config = dict(
    train_examples=73750,
    crop_scale_min=1,
    expert_mlp_ratio=0.5,
    experts_per_token=2,
    patch_size=[4, 4],
    residual_init='none',
    optimizer='soap',
    beta1=0.95,
    eps=1e-08,
    one_sided=False,
    steps=10000,
    epochs=34.7,
    lr_schedule='poly',
    weight_decay=0.2,
)
Rows from block 10 of a small multi-label image tagger, named by matrix and row number. Rows with one number within an expert belong to one neuron, the router's apart. Each number is 500 + 50 x the weight over its row's rms, rounded and kept within 0 to 999. All counts start at 0. Numbers have three digits each.
Before each expert's rows are labels from the 100 images, of 14848, where the router gives the expert most weight on average: "top examples" is what is common among them. Only what is clearly more common there than usual is listed. The data: fractals drawn by 1,000 iterated function systems, in grey.
# router: router (model.blocks.10.mlp.router.weight, 8x192, trained with AdamW), inputs 0-95
# up: expert up (model.blocks.10.mlp.up, 8x96x192), inputs 0-95
# down: expert down (model.blocks.10.mlp.down, 8x192x96, transposed), outputs 0-95

# expert 0
top examples: dark on light
router.0:465523570465574491518486488518495511401404505538473464474479463502529453460501478540403541430632574540516511529527426451454501538424597492539464509510493556497440548521464354460570516470415470441513525590458464471488433540416577468485481448522520503403511398441474539503507507498467453538
up.0:525531492540451545490580414446471495500471576461451496511464503473462567529537485561523536512461477545398481561487487609426427476535416550472471515530501424511499596515458494437461481470438478559432558450453525518443549554484408452461488515541569438519406501535573505539488539538425440524
down.0:544431474515556428411511546561502537528516490560496507521511571570560535523485560523529439500402467585513569535624508474519430491420527399500508540499565462530450440499525548495558459488394528425484551500503507474460374512529531581401575497469485482549575414433532519488483434507517643450
up.1:459483569458568584500531444501500436501457514569417433396470457485438508482488494579389503461488574559448495503461536433524517524442434617481526555517524533568470566495461508546517506517483540431562575582512519488505516483535427568421535465481470535473470460458503473477539439524421539609
down.1:519511449451492488531465564475607533476542588429548540524611420565486460518462493411549492578385431488511539572585428531533477453498549436439476467477459493487601490524571473524567487513543502448494463521510548396544485555499500521531487487511544385548547445422479545563499477527514516504
up.2:522449510548416495531506522569563479535436505530538475464486506544508425503495538535417533546480496440509478537537485394478464498570512527496581539487404457429510541537577541423589491472437557446462572572515573509517506497527610566486546425500552490444515498526546500549495447422427494466
down.2:482433534487580555501521545584573546487583450482495509452547473603513504470557514501463505485516448561484504466553541540495553575464507539496446569502471452521482416506441519489521523408561523517538570437401532563482545453509527430444480528564579463481455565496369456435535476507473452525
up.3:477488504538420481472572555514506532458485479566449487473494491521558536533435578577439414465492432483557423509523531434463502516500493465505495562435520445363511505497494435550470570515529532481489430497489486460479443458515490445502458476596517541572403585499602472423493459487523500474
down.3:524550579435498510427457423567494535528590523475493487480524511427472528450611479496565424535441602546626565596493483516516539497392545535498558493481421453570503485510526447474531438544471497533409606603488552503507518531548531522523484451373479447409526488492453547522464503466450508497
up.4:454413484519542465561517523552561528437456368556451491503477528473624532540554447529519520471564506481488484510474630457519497438480486471517523548442490440509551419508477452517526522572485507479523458535475519482489373556536426572587558555544520460439543496456505590461439536462460448540
down.4:494523548571472392447436468493470502506486540483424496566461501506449521547481535493442566376456537508461462484496478583470505491486553393451462536524584592483427562582478534471451462478502558473526463513501552493452540480556446497520360506527550502545529499497471531513393452531530519469
up.5:533458421479588512503480496487381530483470540541585463441612549530479476510479539606572509502499588504534464592535519472533538417513477547431429453456561449490559581560423438466497574521524494522453513486522672493537412472463462513549444479486468519463552421546515484520524506552507568448
down.5:494435496512481550451520563389596493554518503357507569533465484428470510532471580493486539534582524516421608515430429538428514532504476424575625566490568522470468408488502513442484462526567437440511507424493385532497478513494569570484570518519443446543427502491501528479504550428519499487
up.6:549480595483511536509537506384481495472461393470457416464524570511412460484508522514543573458473568474421498533510546423525414467521509499467492486546485470484610591519497554505470431452468554493551538464483541574424565554389519506504527456463487407554464572510486494474583525577496565483
down.6:524495472495465478479488540588502423529474513599547571599577513432511490487485523456394504512459515473429520493514481482526507608526597477420512503512469424578531532456445538493507513498599534617556531470551414475531480567444472501441477570499438450609433537491475494491523467499603399513
up.7:483526422529483446485483517476474421551490555536501406482429525590478463514537522493547447403455494531543495428542559504496526535543508601435449546478515529459467591491559468467505537475490520511441592507527498535511459465537554487511455429510535410498560460416487532520509527504462604441
down.7:485545513476552532488472557566531549564491462516508553524496440486461452464454487512490546517563509474516454576468488580468471534553546408524563567533608415464551472502577406583513505463510521455497413484510533466513425449563546531456437505481484457527484578497426552386473565522446438448
up.8:582558617524422484572545471483529509485589508564379464549573493485567519538418445469565520528575461513504577511499471509455494515443503583561566533487476509510498525503390494465513447611454497469558575568416489474511462555398531509600539534494533609561461545458475481515507503564509472446
down.8:573485507567525488392487470475507536525522463493492531436459538421432541560532566505491514428436574542506530531499612527550440546572538512493472388503480444517435523442517422519469453445450496664504482449471557497531629475524501425496542556505557575488510460530532567500474515535539568507
up.9:502529485462591449472534506461490416505485544472486466537476542484465586454402523489417543547515461451533419508513440536478489557516419502464468611489547463514508540509513521382562583485551610497510499476453549520478445487469498462517421491608529485564525477511640495454478530426473564504
down.9:510558555508487447523561523439452483349478533464491480488543443531550460523542427523592504509378477487509612484550559456525549406519476503518489492534524573582493576557537522600514509531563462532490490445485524449490491480462474496485593461614497493530584425486511433579422466593466477422
up.10:567475484477472494603507559435480493432442519559434474565434454531542512476518425492509459415388569481555510416379449436560523560495501511479572550563519461595513474496645564427566457486534536532563570496481506553476525416486529498585489412545539472446498523539491471558500534534540504455
down.10:559592570575576447398427521464489505498579456486519516443510409455450507530561508437548494542543480503500556523565461471462571526514478530515570438422562497568404526491496447462604530476517507515442526538515523435560455558448540388427478437445512568563519552472481530476461611520539534555
up.11:550531467475452550563565504460543465509564510440448462513535522562541487588498524442523539527543525523555474528442435470520482485552532501514486589548480493510568524523493465426518436481448506487552600533531419532573560516498513515554538510498582402538383496514533505563511498438500538461
down.11:459516410501487490516412479543520509540482518522532558562533569479473522430539481539466460463550520481447558543626592542472528544513537585489507517408455552493484530484427479509549536529517443636488471452595561500549352437490542402399421489512524458479593538621451561413544525606535505413
up.12:552448537448491455486597475420450468436488606491529504503461474531509557452548547503511471473485521491467566515572507359497438502465469543503465617559595491470525520558499467454436524521536595481533440491540478527497506484457587457542522534504507469465446378561354526452508453508496476506
down.12:447613534479515519442504548509490514599516575487491606522498559505530516501526517525517554470565451520468589411524497441395460577516523456510464432461507487455409510506509555478591503475500492508440586484468524571487468455385493468459544525471416487559473508446442587544562484435491542452
up.13:528466370409516521447504534488528436426486573468466428490529536512516465599463498424497470486554513514476416591506485400478499586486555482573483458519590589553534513399509539487615540498474539445472484497508471505502491514468458521449472565497500469374538476547585630500513455454406501456
down.13:521428431615549534510559547487495476399441583521515490519444526530465449526461567459454529459518553458448468593453450482554495561367583472551517431492523544562510501459426495481538563523433528437520520450501512483541544557478492461538470484479486575480553501581607513520506540476482462444
up.14:481506533497438496439527495548460374415466512533561476462416479423536547497511545524472558378443553527366581554494573454484537535456444526441398444579595476432575553557469497576516452522550458470497445470570436470422506439503525436468525509449537466455401449492578507473475518453586523561
down.14:548508548496526482548526443422440566446399487474545496558512487503535481552434470525560497553554465474529422494525470467483448483484395466534476580540521341510470403515630542572513439479483489446470484471501517625575449464522432452561533462555524528514528510505523476436483489499457552509
up.15:493591541385497405476536459443510578571534603466508518477507530529507427535541447523405480454519456522572497461463440493507537491341552488513514469487518430533495415482562491486493523583494577514556499463480527438460473402465479429591513455483560478443433530536467418454546485514455514428
down.15:586447492496463554530537515529470420549404478455452511517509543512457557525530517405603518435390458556517477449421527485492539541535383501547572498473421487496511513538454578574470514499511475517451534489493433515511528539506459539463427485516466525578546502493453578482490498482561545524

# expert 5
top examples: two maps; sparse
router.5:481552441453559430432562497487546532494529557533555491516472528494577499444437578500476483539463489468490374439635464541555472504543543448541558591564386409533550411450602482579483479517483505509497477493480503533513493446490452426524482625527450448420453592565448493434506521375471440421
up.0:538476521548535508566516542445506485517605403461538436504462553568453495470484463520560521416523516379450414505440558494528474448388531498490528436480576499514532480430589483569460471530456501509656599562472578527545511458469488502542503440519483471496512590534469516625472556483449551536
down.0:536509405576459490509467513619457501430447608546499454401539425429532446443499513476481463485443527596413577519534577488432470496564561506429511472532449623582518532522448504512481522401494516488460498367543479499499546584594561558477501566466535557453425411471620511455441437543475447555
up.1:541642485520417537482486522530482412518433531552531427500553471429579545447530595432580468474461530473553417436498593448435470568487515529546504546484500432456504487540478591550498393485479460415493549490497526472422604495399471500549401518464465483535554547580476458500603515415427574475
down.1:426421498516467582445494481507488472430541509416569447482500440501519495515402510516395579567524509538377608593535490460498510471504596422512467508492506513487484412517464473463499551505547425559567511413520459422524493481423512493411470498469530534467491481468528555546519544553566497454
up.2:541499523534538423520446421508476543585379427557474524500475522465523502531587490479560513533507485519483576424506496533502490522561483471461524587532508552512539503465556551515549368538434438507532442502539451475511499447406422475537433515546477326551552449562533428444474459519444552386
down.2:522468454491514533580487582473453467465554500434483546436457550550481447470543632556432430463483439511511429569452426526444564491519456500478537467477479536510522597463530437610501626547566533493519547512487523535486490475522507494458597468538562555411545536429471536533470513532474466536
up.3:582488515497452454511507579537589440551485572536497421451516598478472586502421440450498462434513576554408567513472519522568598508549434477414517486568439579474457393519491465455516527465483460473446543519528551569539468471513590561452489414474543479528511532494499425400593518458483519514
down.3:530507502520511593487509533471457504389525490471466665423483469489495414557557584570588601485484485474532540472515451506504476553458532510488499483557576517439520479538511470478470533490563525613535459460496449579531555548527434553404536583463463520513463427502511552481348552486455499499
up.4:489450477518516490462421512586491360522499535522568482560491528520531586430521463490559443451504580456456454382511457412553381504588408413467535522503551529423465501473489441519458619529463484504516533477535495388550518502480483510470515532474500514549492533464570508544475565474438500504
down.4:559504463517471553481549387498536552547577480497415562517479549515398416494494553467503619514469466475502490557568542522491527585503501484493540486546401541519507375532472618549412530501508453481482584581506480497473579575473428466562503433486500477467529437497489465476548536564586457418
up.5:515482565507441561470451482409462543490496522454502501496454460493502462520521534542530459461517472538489486578422599579550533440610440467496553530489399538507518471501503448543520457515527490405539462384497491553535544431499470458543450458463580526588535528539476514608462473521535459545
down.5:488535506545448465516571500478452534580596585508550530521526455437496497432674545521548342503558459477449418491462407512469527474446534463536471489407480544547454461536530541523452520540547471548477602574583442450479501461521546484489517519527410439528461557469569457468565497480523504500
up.6:456458537457383538571518524435523436474450435442434409482471445561422501451542531555422468511518511505419525470566540409529424481465514429468474434524394531568575534505501382497519515579497480533517508446505486494485542507548447489443553433496469539441524596578443444466533483446417532459
down.6:564550503546627422476420497565554498591430562542444569441522515538524509414532587520484566531426450580497442487466527551454492437487510467493435481469519541541464525515508456417544547432453491528419521553507460550603503541512590471489525495513547478447432451438489499552477516372508523487
up.7:538513540547439508497516515484534573554591434511589569555534453487469528481537435433515433459535552452481477469464538497462481552412463447538479495482563510510510455506490474537489563552479560471540512521505570434460529530408506394577562441528453437477503514607486475618457453488502579572
down.7:450444371420383450523531550468583532542440509501454506423459520473450501573417451562573474479550491530500560516580458615558523428507441492519536523541513552559537442507565571526428498491537473536487532571467478513559507545551478469590520519428526520458430456499552474525522522540417466484
up.8:491535501525493500433537462492514486486520529506387495573544439535497537478503429447543518481546436535514443539513509545593538495499484539407478462445554534452416459488559461501494487611479514453493409435455602508531537414526464489582552560556544499554506469525454530452465499522487452530
down.8:510468559428418463455476498461492491512519440497520526535412562439541449468483584546551515488487515502582547436419494473471474455457464477535578526509492467518610528459484548543458493482523451496494500456565419433527572506473551539488454458512527454460502585483499451564514417549479530468
up.9:511517439446512575444542563448536454513537472403497483520464527565499468526492473419503476512552459449490413404532477459549519524534445521536569479485444568505509489535509451502486533540504557557349513518511463501510492550500498520588527508442611579566472448482508432517512495448523468501
down.9:620477490462544541594479423466500503548395415440451497482594447522422588520353511499542517478565537453584522538453473605444518554461524504492519584542499456494538624565573518505514518502454482499427569539503574555449475500438541550485534456509412502480493451479495542489458450406486599436
up.10:478387470514553507524468572436513508412556466520506479449515501565552487528481392518458577519457606556534459543489530612488459453492560514491523602535540494571494467484442560484492524536526519501536460472473488517484634545488558561544612526485373489475515489529531517490523510559474526504
down.10:532444487452478491495421491524531583523416535518499448504469522410530593458480547488452517445478520495472468471551446511588526505487488457435525432467517557489401434464507454534506499379601455522555454515526553558478476454611430463596481565503533575561524514658575511474497480505584460535
up.11:523475461454487449467541520438499448424456533518412491567537488531556511519549548437548489518479492567447511500612485504555455437568579502487604438516552451543535539471569542573378478400534563498564554455465475556456538565522530503481560511495550617462448490440526554492472548504472441541
down.11:421572445521481535514542383459476506500546506457497517507509479490427507576474465510483561514554509504616464470525480534511546598528536439422506588534465471496435550568551404358522518530447516627455510577493426497453489575511527465458578453519553437549506559509434605463512449518476570398
up.12:496517477472540536529542523429521535449507497484508516562505554450514493531417466517472576489479601575471394475477418482568476464580533538463533509520505510463493511490546463547475550461473526423466399475403468490499515495563625478521547619519604526490473417483491517482489551438411459522
down.12:519586517489528529480490458517560509546575510490514492492577455461500409498496456464664420513497446520592507512541604525498627574472433593571493509485525512482463509493468533411575451490508438561559544545519449506480521523507468586401468444450501501444507539520595541446510497513500470470
up.13:447550421517473512464605492443476494471465479524535473491576527493396517540396548592445500478474458493583490398554533528537520522354495523454474589457459496466474531505538590471513493533441498511500497463445494519537564492499483529570543516448423588540576454496430508522524516538614534473
down.13:568523586445524438431400503427558497507481498428569561451568448484582602540499500468499554453585422504470521535433490515502429452568436485549486533527572454513484485548484448643446529485498433435464485451496466497419485492480460360473469458484467445550468586480448505470526491444437564560
up.14:517490506539516503505582407510399496436505554505480533535508492438514468443558460544496449516466429462526468476569538586469456585486459443526595470526532558536467512582507471574476574495593478533434513592558502453523597522550499514519501457508443446447471509498536502548488457469394516465
down.14:468443481436475478453514449532429425471488545447525523526411524543462450470497413484457462517441531380482585557590483498499557437567564442510468473530468526446482470504489539492465484585446462520605590539468466487463443519494489420591436513559528506562500431515478471505506545530471491512
up.15:529512472506491500544543514435535513482487578485548470506616533438443476458510557434456521517470458392548478507544607408531474524512530548469503540481485412491486510551531471481532488462455454541495486629447587545504549569622510541494488445527465576574461526520482541485556531440408540516
down.15:530543481498504532576452507539444627490443495433476489431476469514523496500484490523466426499507509590487495538513469505502569527429486529516479493576564527465453514440531524405501368512506575428554512465552530497467392466476618522453528524540535439548480516459565616504467554540430451608

# expert 6
top examples: two maps; sparse
router.6:480508465493572534525445528380522525393445439505486538376504402593474485487427456457523445547496409451502430495526537531562488482404544543542510452476581514511537560447505499533410485499399464448527512491376458506418496520518441526479547509559482530559513460531451505379420497503511548496
up.0:459534523599520524491444449604530549542455395527533584470527487518570499477497451380456641599571537421485447474496553607558533542535560501500589509582562548481500497517515510486455499511518477487512451467489440515466542543478466515514451487586436460534509495442446403435499519519492576507
down.0:572464478468527504495682478500537466558485570499540440484481524504457608517482529479556481463494541485502532523519532491392433487546504460456446511506464350461567531487556561441473555538517461560465522555601515515571489461498553494496609506414436502477495430547496532405543422422499446480
up.1:560569482617468545492440512402561497494481542516469465434520519583446463606520493612519508521566469457461528449465468565415525479581359410426428473480503536492555385501507479436476552432553464544533465503503484565464517550488571526513448452517463565498510433505568550443528510471504562457
down.1:538522441457537367489534527516497474457379518461441508558435487504532573455475529501546450516501570509510552498447576487578437580414647519526498505511505389577532582412440498516456452546516542442445578549499493459527459491488369561428571504476461530554517510437482489555484523574539510544
up.2:493524552477541529415447481407475443443454420495488535508465484508590501558518559531560593483459529563516551566463529505548514454556405518492643571458534495598456453458446585493460534430491473486511597494543457484566607523503628443496402487438476521465556561525549441511555518512499488555
down.2:485501510491512447577540469484443573581535548504529514524529534469466428528497466417456465494598494484491495469482427452497486428517573567478460527457513446488521472498461481474518431577531476441606499509533546473383388425456393555485554447423562533522454505407571500507432486539561503433
up.3:557522523527410474545463510539552399493455576532452516542507511546484500548515495518499523508397564460503508425522478501508479560493475452479575540541505500486534552502560565385522581517509527481453537428539540525507492500438553514497506561487569573468521469586539450513490450583453482624
down.3:498474470430539512418496555452509484612543545360519496515444530449499463494499580497482444527591559548540448467394472580498479485512535505531382571540511516526508472532483500532483564513579474522519547530497509498444504497481495493454433467504514544543535531444416485525495503594488452403
up.4:487581542485507533485555569510498528503464561478538537587531450589487453494600496435405493565578483467445475544478453477412471452431438490541454552567474453470518522536486475425450518491498469463618399447495452627511392466417542438469523448530433599523400458512473571557526497506468567460
down.4:525422405476525441453400498523474547505561472528550421499443539428425495573410453450540581503515621554524471444516523505571445454577581489458456382496542532503502498483568444412553464473499496419551510551453482463441544540467517453587497587487582574493481515381586470630489567555509561571
up.5:545469447491493520436497438486498468541388536525480483451497389471533477585534418535574443541560577587522554522592563508439507515538422434505495602440534466513485559493574517477511456546488499475451385445425493530409493477556575496550534453562578473546450519519508537528421528529482543528
down.5:502480454526467466527536443497501513524587418586590461498479471487450538585531424444478541433495512445539437453345451512554428437486562549478443441491524602503547544499515497469515486487455572500629524473478573458666494528497593561520557585524406452532451432473520535521375517546476417516
up.6:376449411548500508467445520519447526501428476493520531490484537465496500498444448453414523370511383453509515424508465540589427534494617481526578517509528469537553505545547452532563394531432452500617516479521487500435504416554468595464426589581478503471436486627427503471531455581490413437
down.6:599473582521467562431486411506535492466433572510563467543557449525487445539520523492553571533547552355439474530452480452458465438557406492554611466518420481529426414460560482520486473482589493415438522451514504479506515494490440496504537460425456405552502603520546465481529557524481626459
up.7:529553517503539516586520543408525436498539563411408524475465556558425444402658510468541424489440588591466456595475561444525593475397495505475518547496534583562478457538565548508519494458572525436519545437464503474493433439478614470557594448544511436540512533410485526580527449424470524454
down.7:494465434462490471455516543484431552529386450591446544512504472485466549520434472495393519447570528476458411482634424613437545442608525503526522510531534515489545467539461492501484478403528541454557479538517421509517572569507516586498440515583544573478472478510493451445347580574543478541
up.8:467482498564412522491486506527529447496547447507407549443503481572477548525629448534407515399543414491459436571504438525467471530478571557536440497504480600456546498633490485544502510462561460464509518523467450570543454461541539419426517446528582453484474455455445543371463416472460491520
down.8:511508548499574457613525449487498430492480514475451520562529520512458520446440645529608511457507563514498498497594570467584475507522422379454569435584548495466506501467600475509447448455515547500577472505564546550397576538502505521489566490539613458429436538493466487487511563433489497554
up.9:437460478420500461463530581534418514514580555446528521484520451567498435466593371453573495443550537448497495492490510499503556551481469475525504584486563462479545493567481474415649459494517515441546497498447535480488382482457621481476577406511457474550532458459515542507548432453576510497
down.9:511412514521511548438439526544510513553437461563387498504486489428536474612461565460409645546477467579521398492527485482469450554619437442452477455560512584515489473482480431509511544387567566447400434506446523515532618492484449559512522577518489556432531518522433564525456516526447474586
up.10:506529402479523478495439466442535528500537554450581488503570480456465516532487522471508571572547517509537437449496366410569430534617526517521521486494580446489495498475584474494418460495564550505503504589467425479461517496552485553582469516471522517494403483490553507475470468616451533557
down.10:534485458571428434449542547558465473531431487502472545459428546511495505522504573500623520550448434581594484508543466441523521474413470532470521413490506582501485487556485559525462524528506469415569518427493503600516557566453545582338435426446515543481572474523510473501538481524491562466
up.11:512475513536597535483463538480418484398576544514534540501552502512490452456541472514612453497375587518514481570587496442476439440495540503544491480509496543504523544585587547499523481526449418495436516383556466494424521562478506477633522558463392468479536564514453542549503529472463507551
down.11:429481497536365533474561483465488547539560513494525480449458513436490539520483469535388482515474469405412521518503487474550549546506444468612468470477449550515497358522392431571513463560428501594533532556503486503540535387511506594450445544459523493544490432460478473427506491497430426460
up.12:520485428551442482441545523401484533499408417480469502484560527540469520558500469446610470568485601500536619526434430468488604564541533495447549555507554324492448526559535516408475494445501491559513561547501584495483450450524478588502479490533492427548471576497494588568519448454460497488
down.12:507453566454510474497404586482496564495439529490545539439467537500459483549560618483445624448432557393433475533492476557535542509448487447448395507582506558523543520560484503499464548401494482493555522460520520478416532512549573457566547430436380543417421489528540478523518527489537522466
up.13:508472444516495502511546453447583517442462633440540557560563458511573494433423517533406565419551555535519441485457497512524512585579589568467487375521498474596514512478561530545515465615485483451497563560440498542529559438517551532447555550439483566516440449482448546481531447538517490581
down.13:529469522521502573495516457475492468550555415441476557513522570519497411464479518469554588481489446564544549487557474508444342503421448558526620455509550508511459502512505454573499568445446537522628521522486479508505522509565512415547551491453527428427490512489543407526558524547518512401
up.14:479482476486513448580496439450464529457497429550464519498459562515473576555490475488479530550550510488426504391495497451487509433534485444457520490442514535555445496561481480418575512484476412430583470550442531483571529579558389500560477487519422424464501437448552464513534471427400464530
down.14:536516590462560517468431552537529518463408440510467540549460554478427411440538519493449530411420610534539504481539545402481584563521552529575520562523550529500599458466563410484441516546527523537447585555539524585528535486430482498538463474470439575443439523628461426547555513468550419523
up.15:481472451440581468542454440534437448490441459508489410583574516520520474507436374521515475465481460464480546545483500483466428510542498517496463486507457530489428455617461532486542476508414448413530550460531544461444523521529529497508492476527528482575560479486490570473492503555553475464
down.15:493510492490442575431482497489465537470561493575618630379532436477522527527583441488478459523505535622521552445580460473519556508459511412484536523505515467486476454432536431472515476399575499550503482455492455541498433443468505469543508589554472498407480480436500550522459567529412542569

# expert 7
top examples: dense
router.7:474441577487438533454488591526427389469530513483374505469459452447449481544570441460597547506462524497593497564426469469565531464430451515395456437542469551557420617536436594469452555479531527614528446460430489488559531494545550552487525533565470593586557511500532527526509454489431518481
up.0:547483586436540457455471582502509493523410430428514547506506390615557540499578442578437501469572380555493596526454556465476524539541440471551533457570490473520556499371478598537489504491523548537479537500499540384491510408499499523480487551558515458480376485495508490490531627471472472541
down.0:466483494458461533438471421565508518501489481488446492504457469357502565523485540479564446480538571590500394436505533503454379482548556441465473472462469545582472433471457448481564385518456415469579459506507489483431489496512516534416543360469540461505508492469501602458484434498494494473
up.1:429455460542524519438454607520453454525522466518506485528505550496487466601498475595538562527567490520496478463592422473487378436426543533528560501532562512490590555512504499409460571560485505475568540499456472547518551610487481491546466518507549556515468488510548542456441511419479509547
down.1:573521544426498450514450383588478433442566446525535494496454469515495535524529456488431511502472563441377560510557567422446430628592533507399463463510546452586515548566549478547541460438469480576411531460556462503502466531484501499481487474613509462536424451563560498545574527540439438564
up.2:522517544481403531592464505472632478420573515415490538477547496556455538500477537506325528502476488484404575520457479557439472412547469546482522419496493521526390488538412526493461533503577473523491430437350553517582513441544455486532492452528475457497491443511572518436500526495584478436
down.2:504419473448435523515519565544441495593493524471522492590443494474549428483463386464479497520554564452361541566582497482483573508411506507529484429478566473498508537526545494485584583505447500516606495510514484558460501576501612436500514502449570584527529389508378541488462492436552579550
up.3:557488532585564439420441457540532471498454416452519393409552512559602505529449412586506563467513432467616517444445501500476453525456497453471474507508530567507578427487542497497412400513510500502411484572498446457440540468539412487457551518482472585528548506511456505447519521494561518547
down.3:408578446395505542496515466482521475484524577476474505619432496485404497471567541501468514577451514509454523452505485427475588425465574485536518566507511487495536527480437518510563540473445566464487522464494564522500459527467451519530411483459438470519582467448558466514451534421536500530
up.4:439528502500513524457440491508441486507407560458553446494526445480523486470502485549517493504644469489523444426471458462498602496443505434427478583507528478495602448528526523632555402467525585449595600521512575495576541534485424458429493436554493561578538497404513475489525517534594574483
down.4:500460576542568561572448534519568434404484462567446588555418503500536513466499581476489504447448464553521497519608475521516533466511483493563498594659511516513566592510513522441496554485474407436504519389458555495492456464543514492527452524584437420500509543454482498444492496513510573531
up.5:476570477653548551477516495417523534444488518504545509409552501574505497508614539445519431564514521495461506509485603505543542526485442485432536481530548535542497440527563528485507459532532493490476545455530476428415511472531436435513391587537513506539481524548482559503428417486461508563
down.5:575480545540470457536526470468452491500494456616521493553466456494489540539504461436451448551474506630482607561526531451459522477591551551512518523486414540491530563471513473468551489460455446490497549516533450405519456555494578482520514469539580545458488499516518612618478477513427464437
up.6:487491510532457526537452401561493388449449524466466566518551505564543467510562421450501386534483424448512486463486570581378498418524579520422586430579510452476501474434515539513518463442455499647497459407454431488521547439529422511588523414482474481495565525506507535461489458557523543416
down.6:425515608491486459526504564460438470487514481493592500496422537540474491533540516498466492477564551470482527563414555496486566605424428481527483504478440463446517513465405570527421515518563488373417497480449496461491483542530526627464498604496488457566504529520518547466533533558556453521
up.7:488454516447457439498466424416499476542612559460481565490434477430490455417481563466460514519459473498469394482498403485502481395477503526509501517463451624486450539619468361541444457540477560477518533557439511470518516511514529451526477563441417594461545490574480472543501609468524491458
down.7:409477487471464584462484542565568435519504519539550523564528452384542511497448532511523543464618417482443540448553558502556342458486564414399532428471384500519451532469512444534481525524467483478474530489540465475529526511598454538431447477579578471506587470462581515550470506550464538442
up.8:469505489499573520538564415509478542499437527435534531411509432524548488496473542471425536401564495526616419563477508476568426524614441550478586519566476471458548480369523462547541434552470492557571486434471467552551577407579498610469445549482488476536596514521436522439486459560569515631
down.8:560594425562490505507520439589520558517435501594503482531468521628524411476559560549478589463543460539464474480518472602496434473467486507454396482427560554525515552639495555613476510415448501511462458535538538588567429473486518508473537517463645558459497473486491505536446507480525614464
up.9:457558464415531518416501537436495493573546459487605509466502552426529416508423518557458527564473443496521441544414456453544556499376529633534540451496634382519512537410554538590429500523536541561571423474489471512511609498539528434469448485494481425484502471538462590510441525484429456578
down.9:466474496408442492514503487516544574483501555561486473528496561433479606504463528586498546422450512575478512526598556472468541487652499427466575529504419575496467590481440489497493523506538426431500560526483465537505492540464497493563554512453454549492433559634440388493545479477531545480
up.10:460466569495492531452400488482494482516465505462487461559548597481520503519511538509601515495583498479433581473472508516431480412421522504492432649596442480517479580509423460531485617440467456544555517548499498483556433544477510544452516429431397530403453536476519497524494499502473470502
down.10:560497418545492547565550482566458508613438403511453502507442481439459472484568509508396438517564488527580473524529402494562458504490481495565500482485636537538597527552509501488534548488495548517566443490478472578462504565526487514435519494468529469575486515464547480444443499440572501488
up.11:525494433533544441430598479573491391544505528508464508597525552485526520492514543512452534517487443456510489533532455532505540658431492523559493437451450454471452584522454547495518488493403494517477574405555471509475513493466470515513496435558562503479437491532390548458509459496428475580
down.11:501479506406443548523467455470466533568607463561480523419534453494443492471498416541511503415448516483446531441396483522488475428494545525397591452505468537538429455611457537534436510441507484412497483567480458502402596510461586506548559504416494553497462550574509496536488378420554464448
up.12:529529566442406481448444480510496436471495437507497481553404633491439498489529560588476552501475498556451437508488549452503504442496487517535494531494591452516464519501589529439511500469543482490474332443514584457502492522594516547476397546453474503468541446445568511521445548493525439605
down.12:601498483561605540566558525606538514569474550517517508390541468581495585482540526462476471515515562503475503441483489478511436531506421547486482429445452489505492481481503473495571437524524590496481671454518456584589395505498515447491542500577549467483473514476392481477568465403504496548
up.13:549454455508489524449533459495488507485401511556545575582443530421521479492448461486444520497495532528599524450453444413512523495427525450522408531423514598553517558498487426509521560566595547517543514590456581509402476635485509410475498407505434473580508488505602471418526455476436519567
down.13:563436552505503439459532558461559575487574461503544372429553558439535539486579486438471456512454420448441581495494458476413443458494564459475462398501552441533448451505514511472489473396544542517485479522543481498542471585543536525548445504576592451509594469494521524439478541621592390557
up.14:550435481547471475459486491469504478473498496531548612464516517549537516556510494615535508535518454579463436527498447537557510518626577578431466553428485531531510534503546490489478578594573587548515520462603543460498531475577492478552500589466564496506469577564418529570478500524520394503
down.14:480416496493505529498504484415472518548471453475514492491519517519515538513476464467456469464575549444465533609563345523358435490534454527488560461583468574459559531472443461507492462527562501535411455553458452485530497481479556536509554483565599424493441514429549407467401514552458548509
up.15:436553418555499516452535507468525392526482557613467530446502535425555492534565562498465498501425535536490563435433422508486426457561462513560609439508555449492538414468517482575432498575462587557550444487544524563483457544522433571401452527527473499504479567494574540463630487497524546497
down.15:449500550475505443477472523584429480534555486508497488508550525540445556493475499584563489538605535516530452514503556573504479533467459447577514485534476502562528519516481568502588518473426516399388520446511543534562509405511475462504500495392543502507546398595514451536530441457463458495